config = dict(
    mask_ratio=0.5,
    encoder_arch='vit',
    encoder_norm='layernorm',
    encoder_norm_position='pre',
    encoder_patch_size=[8, 8],
    init='trunc_normal_002',
    max_grad_norm=1.0,
    ema_decay=0.99,
    max_steps=15900,
)
Rows from block 2 of the encoder of a small masked image model, named by matrix and row number. Rows with one number belong to one neuron. Each number is 500 + 25 x the weight over its row's rms, rounded and kept within 0 to 999. All counts start at 0. Numbers have three digits each. After the name is the row's rms in percent of the matrix's.
After each neuron's rows are labels from the 100 images, of 14848, where the neuron reaches its highest value: "peak on" is the class under the peak; "strongest on" is what is common among them. Only what is clearly more common there than usual is listed. The data: rosettes with rotational symmetry. In brackets: how many of the 100, against the usual share in percent.
# fc1: MLP up (encoder.blocks.2.mlp.fc1.weight, 768x384), inputs 192-383
# fc2: MLP down (encoder.blocks.2.mlp.fc2.weight, 384x768, transposed), outputs 192-383

fc1.358 120:502504538451492509504512484523526520472485488490479524514529493520520484499499503509495499510519490485539528530463542535512495476528483549488502525491514513469464510453523562511528463467504557522500488496510519502493545462458518509482525481467478472560517544502472487527517456515489496521522528532503501485502479506523479517458489505481474493472515534480485476510540507489515473452524509523504472496464505480478505518511479494497507459514516502454493504515512460521529505501462560508481502518460504515492525514521515489492531533504486509496476546527527525495531490533476449502
fc2.358 134:506501539514506502501484496506531499477510451514443530513513502486501503473527495523508535505524508495504516497488482454486509492472527488495493508535488469536472486497494502515490488492494480462520518511475525492498535524523494514500481488499534545483510492486504517480501534504520482483522535454473547556467482523476491504551483496456493507494479493500541498455559489556494495513467484485467504493518490509453524471474500486504487499468482488465493453457460531498520449529507410492549503552563504511470451497510468471505464509512506495510459545466537520511533485518499553509
peak on: rosette (96 vs 44.4)
strongest on: vivid (50 vs 14.7)

fc1.262 122:491465526525461484446465445494497501454557474510478553482509541494492502508544493464490483506526516509555479483488478473480495507511516539469514473511467493484526530488465496537513500497475475499495468526511545503466552439497545484510555493500525516504498491520477511533478486507503488426512515548464497504454526508499503489546485480519535497492517485474471496493524493521502495521499515444457476499486442477484493487531488505483484499517534515471498566523542471491503483514493528481517533477517538490498518497496496472500482467511504514459502493446526495515492506504464529485
fc2.262 123:507498470488467523539540535553548503546482520489530474506497461520496497493485486560483481509504475519478507518528527505501487511463517488498494520495475505496471467495514500500513522537501523529490486436499454500542486550496501524480470532483544531457495526502504498461513492508491507584494485491468535496520491466517479507501504490499474474499492540517536461522482490522492514558484502558520494499473558488514500504495501501495514496502480513517484452517482529530526478507495478515504484502503505520508537531500543539470513547490468525544529445528485485434503487481477532517
peak on: backdrop (95 vs 55.6)
strongest on: three-fold (67 vs 12.1); pastel (38 vs 14.2)

fc1.567 101:506498498524472484478467497534461508471517507539531508540527488507519475508473495460509526526509527502484519535513487479547476508484514520545485531493532545469487491498446497466555487511491543547494486479469465535486474508502532480491520503476471502498503533506483535566523505491533495500481483482492518430544523494502498483507514536545472511482551492495473469472524482496496524514527529514456506520472458489472491524498511516475497475482484507527499513463487491543503520470502555495469506478505469529523443473483486500479517480513509536490500498474532490470482468514522478463
fc2.567 094:474481450497502465518577476473458469504511526461512561433499511544501491509451494508517547494491559537496502492503529543433499520466489504520471467526498511521503532477514527541489454523514504489508508503473498502465494545514484507496445507478550469496498486510495470499459518498492502445495521437485532533514454535513507510526502461479579492497498532507521528485484505456491500485515484542513529506473534464553505495512473467494484506512523484491508464476542449478544474515478460484528500535525478480473459508488501479461498470486475518496476541485501483513494494507504526494
peak on: backdrop (99 vs 55.6)
strongest on: three-fold (31 vs 12.1)

fc1.508 093:504496515501501457499504504537566526485541522515489486485505500467576491513485490494443541470463489518494453524531467495506477520497442477507502506478487485518499487551545526522517515510481468523469451508507521502528492492484514453533493499490522534510501536508520532461507507484499507485494542488461525517509501478538477524458473515484489535507471515502555496519501477518481495435448490444489511505475529475539545512535533502495510508499473537506483503491493478530494518528504552501497518560459500493463477467510516494463472499515500522558482514499497502498471484503508502522
fc2.508 092:508493493504467530507452519531511515485496492505470491512486433488492499500494516494495422519508471502498523529503492467505484479479523485523488516517553462464506483530485520447545516436420487488542520481490456495471509549513484474522487504519498504459498514502485522512494494520513516506504495529514512518505500511504468504527502490511468505549528528512493531518551491521505430522493521416506526502475461563477506482497521491482506509505483497497494515479461500514510497482519484536499490493431503433494534509521468503511511510511504519523498498524491535498472502529492456487
peak on: rosette (100 vs 44.4)
strongest on: grey (73 vs 14.3)

fc1.512 108:474486478589506529496457533478470500473441450517480550451502475453529534523491476475511509507459516492524477519503472472469471485494510478514473470498544528495501516451543498519499496542493499487507496497487505520491522495492503433505529489472501497486506546500484508494500494460545500478494505505523483533522492523462485525508475548472496510472477511496538514518497485492511536493474505539475519509533500514515512551527501482489497502504512545503509511525506470512486510490486509510532483515471451542468500507522532533509520491484515489498499506511509522524528447487482534507
fc2.512 103:491488491467496522520504503556528481500512469501534439534482496520496505484482511501477526527530462499475494481519528490490469465448532489500469488472504481521505496503432520495516475512466572494513466503488476503522510481483483514496504510509472512499505520487504510546556523503507514531486490511503501463455492494471526497499491508475446529540483465532453488477513509478514499489497500511497573500537513506500502471508501488489513504493522541500503509508518466505479480503506530497475518523494496434531531516552530478466481527508516484514503458476524457490483489479540478487
peak on: rosette (100 vs 44.4)
strongest on: grey (61 vs 14.3)

fc1.350 092:452519536525538526505511505520496479523516454501489500497520483495520508523483491513477501503527497488546524501503505475507474479523494516479510501440503517471486467491439493491542528489550500479539501473529478515475497510494511518505523497508499502499494543515546479505477460508471486509502510504465491494495537522499504515482462483500518431541526507503480539527513506446500501525483464518529475502524507480508473474505460510508511556487501550519498490546491476536482522480520519454472499516519498495524537502532557535540518522477523570494503515482516506495541534483494506483
fc2.350 092:504512538523480468464482443518491503501509544524527561472491535515478503485491515499476505477464490509504489494513463461472510528521482495489522534503494520519529481550475497504444492449535521508469481501486502499492518432513521512548552491447527514520506449506480528476510497505480501510484492484540497527493561489466524500488482499513463457492498479492524490487476491556490486521528488526486461506514486481472472477494505491503495517484525491482498514437508524526514563543467509509485466536495505527472507510449510486476509517502519448449509498514526537567443510499531544550
peak on: rosette (99 vs 44.4)
strongest on: off centre (63 vs 30.3)

fc1.481 102:492510490494516492547521515541494535517459542498464487488484427503510479504475494538518488508532505490477515500476526490495479544506491494552454542537490488515467462504543506468493484543544526502537503455478479482464481514502499518487470529504504549467503492513575518478538508524486496546514506492480517466503505521512449510471480543465450467538511515485502543466497487503474523543495502510525490497475504516492528491479495511492485510492489511530488507489491555519448499494495472503478468491535521513490540521495540544515527561509482474495549442496524499514547496457498497525
fc2.481 099:508470511517445569489539483513488502488527493483501494465454516534501500480505511521484503499451499499505494530510527526489505505512532524443550513495506500524520490523489521502487534484428446517503488548509503501531505493490522486473562489516539487500491471506485489504466473506498496486493542539498504513497524482480516558560503413554554550496533540487562514536525501471501504452530496527496539504535520507499457546490513537498474493505492501500493510538513477465547527499494474474510486479481511489460469487486491510509516497469459491495449528484488482483499486501470501460
peak on: backdrop (96 vs 55.6)
strongest on: pastel (46 vs 14.2); three-fold (43 vs 12.1); four-fold (34 vs 12.3)

fc1.664 086:483511503483501453488471492545536472521534534540481481508517530497530500505507497516477487488541488503512506498512510507494485518488497504509496475493497489486460507512498483499509500484489519573532473459531487491516483436479493469500491490496515491509501547522503547497561524507529482503490459453522517472508487438517485491491499525470492472454503528476523479469493463545473507560494517527515457482492493487526528522492483491480449515513518475514500532499495521501478470521548456487464510522487537501526524473494505528560472501534467504549511476520511539465453483506450507483
fc2.664 081:513477485474509460440519454479506580481484539471545484479452522478502503504476495534541522480467517497476530475487479480492484505496519507490519480510490525525518478531510523550516489500518507491431535522515523504515501473514501510479485511529533463533523475509504522512487515496507520469509473491487477496473545499553482502490481521490553497488453484492535470484479499504473503496495489513457539504510519492473519507534482439512514473514493533509499527487514506510496524495490520521504499446460498502480476489495467509441533471480488512461458485482489475549506472496496511550
peak on: rosette (77 vs 44.4)
strongest on: dark (38 vs 14.3); four-fold (36 vs 12.3); three-fold (34 vs 12.1)

fc1.406 122:493577489467504520475493487515492528523514528531515575489521498466479505515433504541471514495455470482497471534492509522499504547493509551524481519504520531526492533445495515461479501508535484511500517491517521498525526487495499500472491495487449470536496543497486515511520531472520492480557520537547484494506520518506551487536509515513473545507500511506471485501520514504498485508483525489519496488487512430495516503520496503488524481512486515501503483479456519475508487526506473493539511506474494450475536502504506477477497543498462514497485557504520498514456481491522494462
fc2.406 132:492456498533458470498516516507491489508497479482536471508481522517508498479534517518539490498494485517475526507517485537458490467485522465516465512546460500487511496563524472519547587497499525499495465508485457501522483501484475512497521495510529477539500475494517470529479450489500497481497483451463514541501463499482497497498498496493535452512537504519539494487517499529500531518523475545496584494504513558479506499485491496506498508470520491502500471489490472513497518515548526495501483504478499535541479508517528495488494485472499516510499478461452504510534493465483496497
peak on: rosette (99 vs 44.4)
strongest on: vivid (78 vs 14.7)

fc1.202 122:506488528480491506479484498484499457523523524534496467491468477481507491505478476459468460519554552521491507514506454517517485498491506509502517495492527506546526473517480448484483543501508509479483499510524477517507566520516493513539548551490515514505483494497526477496518489516472467510472513480489518525495556524477516513510512475497485522505496510514528509471467471536492508491502472487517536507523471495531522506457507515499547516477479552536501526435517554513525507484595486436519505534508507465484486491519544547483487462554497490507501449487474477503506543495518509455
fc2.202 140:509524523502520518501492493521527498461518440467452515519484499516501504483526510520519542503499480502506495510498524460483504491477521500499515508546476481496462505458495499505496464488514471478490501493467543489486511487515516513488471482475531526486503526486491511492476543477531486468504542464497549557452451510479465471517486515506538513474471510492545468471541489556503475531462502490449498494478480520439522483485507491484474477513500448489493439468473521496522465523467416502525523530540506515481461509519477498516482512513537501513475545485534511496546481500500528531
peak on: rosette (97 vs 44.4)
strongest on: vivid (60 vs 14.7)

fc1.698 099:498472541493476507508475508457490525506459514504492464472480485467503506530509392538522502496492483456514495538423472500506512519528510504474520500517489520503496490471481485492481490489502486476463521518448464489506522504518494513548496527485502514539495498496487522495480501498510473485497473491502443498480525536515477478513440565493496493473462541520483513532530478475471446530506533515472481499489494525487471495544498527480459514511509510550509486520512496470520535487510489489510521513495491494488568494513518501496535482496508505508484523528519510525530519518507500521
fc2.698 081:487526483498480480520493477553489519449534476483512488514503502507510494495512511492453517515514504501484518487544525486525525495471496484529503518494525490467493516514518509509523493478524458495524503476517496502499498521489487512465523488474525519449482512511481444492511519518485510499488544499462530473527486478478528516488516453500481557541565486509491544475453497470510509532512481484494534501511487522524506479486488508501532504527484476496496504474512497523477441517484533500464444506483500495553488566529490502479480483496482513478500503520484472518454493479500504463
peak on: rosette (82 vs 44.4)
strongest on: off centre (78 vs 30.3); grey (32 vs 14.3)

fc1.117 028:471547495505496487520497506476500455474518459537437484436475460488513476520487483476464486507529495509500508522497510495536493498491480483489501537443460534500473512507486509526505521493492479516559496570505469499526474469487519509490473487485476498488499518490511433505481559510546499556460527524521510503458506431472523467538513461442491469472484519494528444492461494445494550485485475513479493498511513531471554530516492462456483508530497503499493488499511494483490528477483504510520470477473506483510482489503492499512474496494471515489480427448456513533503502476508456514
fc2.117 018:513482532487548531496492516495523527507493457473544479556488538475458521498508516519518494494527523477470512516513485531487488518523541487533507522534512510501492489493485442486467505508487480534503468414535507506475538499510463477480528484493488514488502504488490526516509471477487487463446504497470524479534469514487502518463524511522475544522500470514505492490479505558509516490526514501526503492492503438489455478509506498514511459494510471498501481517473488517488515497488510495503530514493503525503507472498488471504521497470512485511533588498514478478477484491497498452
peak on: rosette (87 vs 44.4)
strongest on: vivid (69 vs 14.7)

fc1.228 130:505528520477499461503479471567530475509552506500538531465475500517487425524473490506514546525491531508489492485560506513436493540506478497493495525547542507525498495517522541435520536552474512521517443508480463493489509478474511528510497524465502489472499495522490517492520465496495488524486454474505492450499475471542518531489469465487499461506479496491495488491474497522512510514464518475515475504519531513492473494488464536484477501463504502486475552527514486514504478524549510490506485527524517484514514506507486472502498539490529494551477498483498528502503537494486542463
fc2.228 136:506472540537492447486500461536464505490536497504500516494485510505502493511489496485513494480505527513504491509485467474464517494485469514469550504511519484557496491512481517502473470514488505503489470516508497495522488485489485504502542483492513506446499481499518525477481534500465488461523533527540464539472514518456495550511493494522476473522501448494502515488479513525497543497505493517451508501484445578531501502507496492496513496518511516489501507497502508486512528548489584496529480509472507537454502505510537501487525495492491469444471466527503494581464498471496481504
peak on: rosette (93 vs 44.4)
strongest on: three-fold (71 vs 12.1); dark (48 vs 14.3)

fc1.613 114:478501482505496494500479545492451498487505410501528467495471497519539503513533487520433524546476495474481466502504512494516491498498523513465444528517481473517508516497513506471544486521503504496512486498470506540477506566497504506532514476499515504482507484494489453525492522486519489478522488521495484456476500527534507495469505517480498501513474496523490498504547498482548544504488481550517511526493553513484506522473520531485491530478481528491482487543485501541492494434482529494515523527489485475466518519501509489455534495508510542468457519507507484513527524500553497482
fc2.613 076:498459461493494517493531528466500516444497529489516532475478508504499510471481479502522502484472507485545464475488500524480527423504487538541463481500506502549490491501533507481496485552517477462454539530465525501463500525496566498530493496516470501523517510487497524546489484521494505478510497517495511500535521516471468447524495482487469510498492444497485463456474510473501495514475509500496478496465535527475539488497504483499493506484463560485506467502498517514479560510463544500521489503478494492485530481554519523449525544479542485520494497474467487528523489478538475526
peak on: rosette (89 vs 44.4)
strongest on: off centre (92 vs 30.3); dark (59 vs 14.3)

fc1.162 069:502465466474459489470421498526492498474513491482517501493508532478496499498483490469544502486498484484436447483495503507514487522527506509487494468494493513504459501501505529497449514490541499535498508494502519505478462557516495480498488505481544505457504546495515513528545488534419504519488487494452459492358549535555516562460500485496504504457525489520522510525523495490517435467483496508499501511511515499541504488483482532498470500513527512480501501513482503511517501516514493487527494480528495504506504467500487483557520505434481452483505508519498517487526503526556508507
fc2.162 036:509498538547551512512534533472496516529489523522496490495506453535504504477523494511429484514494499512547530490494521535494483522463499505514477526516513523490509497489484460536526531530452505471521485501501454491505537460481513507505509494518435526523491461489506530488473498465529518488533483520558520490592455477458508466555514484502498497530488508507452472493483520501502537508495509505507488491478491511482454470500510501525527551503452471492506517471514517523495497493511517512460496512434509509494470483482531494488479465537522534513464519476523476525485493513480463472
peak on: rosette (73 vs 44.4)
strongest on: vivid (59 vs 14.7)

fc1.390 106:512511510457497527475520483504502520454497548529518496538526510474523501499455483548475535493502488516491483545496495477508487515495494505527532483470515527483487509513487526476502502554494522498461454497495518521453475511504497484467492493517505503522502511519466520571501540502499504532511457479455539475497521513502474497511508515487512444512525499465527404475498462546486570526463524488504517514513467515445461447503517543512510489474482504536499470456454521514513515453540503494489502472529492542502470524478497533439486458520511502505507529460530490459556475524490501501
fc2.390 096:500503504477491483510561521516496480515509475502504583476493501554484507484502491505517496480530502516496498450514486549495493514451479492496466501523496491469503488476504512492462470482502506470504479502491497502504505503500493499488501468501463495484501479511508465481468419514483510549475469441467481529468495540528503544483495452468508499465462512533507518538489514503494511506508492511449509498489492478576484493528485496500515500515523490507510482514546512488475488558460477483519493518534506465494529515419511456490472493531509494476472502529503506526475496506547540531
peak on: backdrop (99 vs 55.6)
strongest on: grey (35 vs 14.3)

fc1.146 118:487539525494502494464488509528478460502520496533503481511456496490529491499472491497531520497474519513481498480534476505500501544533482523562480499484498492532472474495510499477506528504491471514472534440498484527529502500518486499479478535517510516499460512530536479483439510522504493490438475495509493478472546498491511479533469509531470513510498495468557514510491480511482476478509466463530507507498508445485531520513502500446535502486474534557497487486523526463486520485465536470566516519524491457491488496497489500518474467465547503506516424511504514504423491488500525487
fc2.146 137:495480532515466522498508450480510530561484473475511523506516512538497495501500497515540487513540487501494504526474525445441486527503518487490494506536486511501514528487489538496476511513470513479458514494505530483507534503492486520500545491532538488492492464511488509518484476477478490509534542491490508512539490484516494505505483478448518467502504509525465470482484496473502488496434503492516565496529484489455490469488490512485472500466489520447500490455487498530529476515512472499522428478569497522500462515511505473487517483532473527474556528524521504521547510505493512485
peak on: rosette (94 vs 44.4)
strongest on: vivid (90 vs 14.7)

fc1.561 096:478518459499573462457550542500525466484452492510473473498502519495500449511511475481455498485511524472523482519464560477493507500492540542472496482487484492497469517503513479503466492489517506527501487493462513444515521463495472486512508494499529517527502514492466518546502529514493477478567515509485500519489525509486506478529503511509502526486523533469542483524497489469493466515508519551462476452515460514521510510502505529511510469514510500498480487475489496487476524524472543501490467509491619541528524478487504542507490507495511512451480486516518506420484522493492474495
fc2.561 096:502502532493435479535456430517498487502543504485439517517480458500501497497502532507512500496471504511486481468526467564480490526445447487502481522497569475494531491524502489499541509508536475523541510505513526505445457507506510474528461505538477492530484518496478514391525515556500510479506476484518504549472500523464498476486507488500492516460491477515474517500516508518476534471511501446456530500460511470529493500527491477525509477491510490495499530490525458498519490546475510507503515503430514513507491501472491497486455512514499526519489474518522503505526492494528503513
peak on: backdrop (91 vs 55.6)
strongest on: vivid (86 vs 14.7)

fc1.638 094:468523499475486461521514519543516506475534503530479477520498547500498519550505498493485520513494472506467500476500465545542459482535510516517533522531490517523553501530476466534510447542524528493538489521516545532497511491516517509517482484496521510490506519528490482473505467463470492513453507502484473495489477543533541507494463513490508491541510511503505507495508502472492510457525500470478518517521464494455500522508492490514531519469502553501504479512477486512528541518510532459553485457503497478479488517513508502501478528499517525484533484490498473485457527453473545483
fc2.638 092:487537490505477515471492530503453520511495499520491482473525481481459503489462496536546478505546515511486518518468521490495515519522494495508488470497487510532510492512511473518475463504525542470513493518499494500439522534514483550524501495514512483467498485513467484469510481520511495532514493449523452529541497522488469520527490504525475403494532482517527487469517514524508468537517482535553480501520509510511493575505498503539486507485488481538515482470529517511496537541537464459446505470495513515526479452533517475530456465526504505517526436492505464512516536494504452489
peak on: rosette (99 vs 44.4)
strongest on: off centre (96 vs 30.3); three-fold (30 vs 12.1)

fc1.204 106:514561557482510464502536517489528506543517539530493470535541461477474490498515458527462500500510476490494520513503533526480477542512483515520508478517464479526530496517472492531476501478504505536503476485516498480477522529477483575519505491535493531494491486540493474478484500493453468513485529529487481551510466477502500495516478501482515505506479516484520535524466469473513486491503540481519521494507498497460474523517447514507462503520519509516504464504530491497516438548517483461493500473527533523469536493484543493475461481502487520449529524516505506482552554498524507528
fc2.204 109:514473453508505458527477489536481480502501560504494504506506482529499501522486498502591530492450520497485444503519510516446498450511516519551459519474521513484483494515482514498551496553454540494508519508493462506496432491521493475511453513484521487546484538523482526516513485505522504496508505503496492484516528495478513486502492540491492552510492484460450474476524495480470521497499494510496505495510547468509509497528509496491512502479494436484512487469505463507501547468473504502527509474520502508503500454472484549508520479484513489531493467473490457504543468530496492501
peak on: backdrop (100 vs 55.6)
strongest on: off centre (64 vs 30.3)

fc1.96 080:507545506488509473464522489488521492512512511538472489528489524493525454492534510523506481467508542502533512510491520515511512512515502540534507515528497489499503512481496500492501520479522535564536495493502475521499534496479493471507480494519520503522501468515494470456501510525474433495539482502464494501482523510488505507490523498524555465462537539498539497516520470530521513485559508538544472500467485471509503499478524527467470517489523493479477521492471521495510488497479496506483487457517516527514475491470509484563500504492513530516500499542500545499507492499456499518
fc2.96 087:483471506522500531531426529537475493453509500471486480512511474497494504504439536494472475514512450523511535462519494460490452503442520484484467499474499497506500508511497506506496458502487479499508511474499528511502476514493509517485498478499474536482502534516513535544521476481523530514464493506522516496521480516510488486516476471496434502547486430487487521487510512467505494532458496443477538502537504544492515507510458467518501506514472536530501475494509483504476485495510519448480501513457494453514517540478487500477456488522502487523528498470502478481440513489565487484
peak on: backdrop (93 vs 55.6)
strongest on: vivid (40 vs 14.7)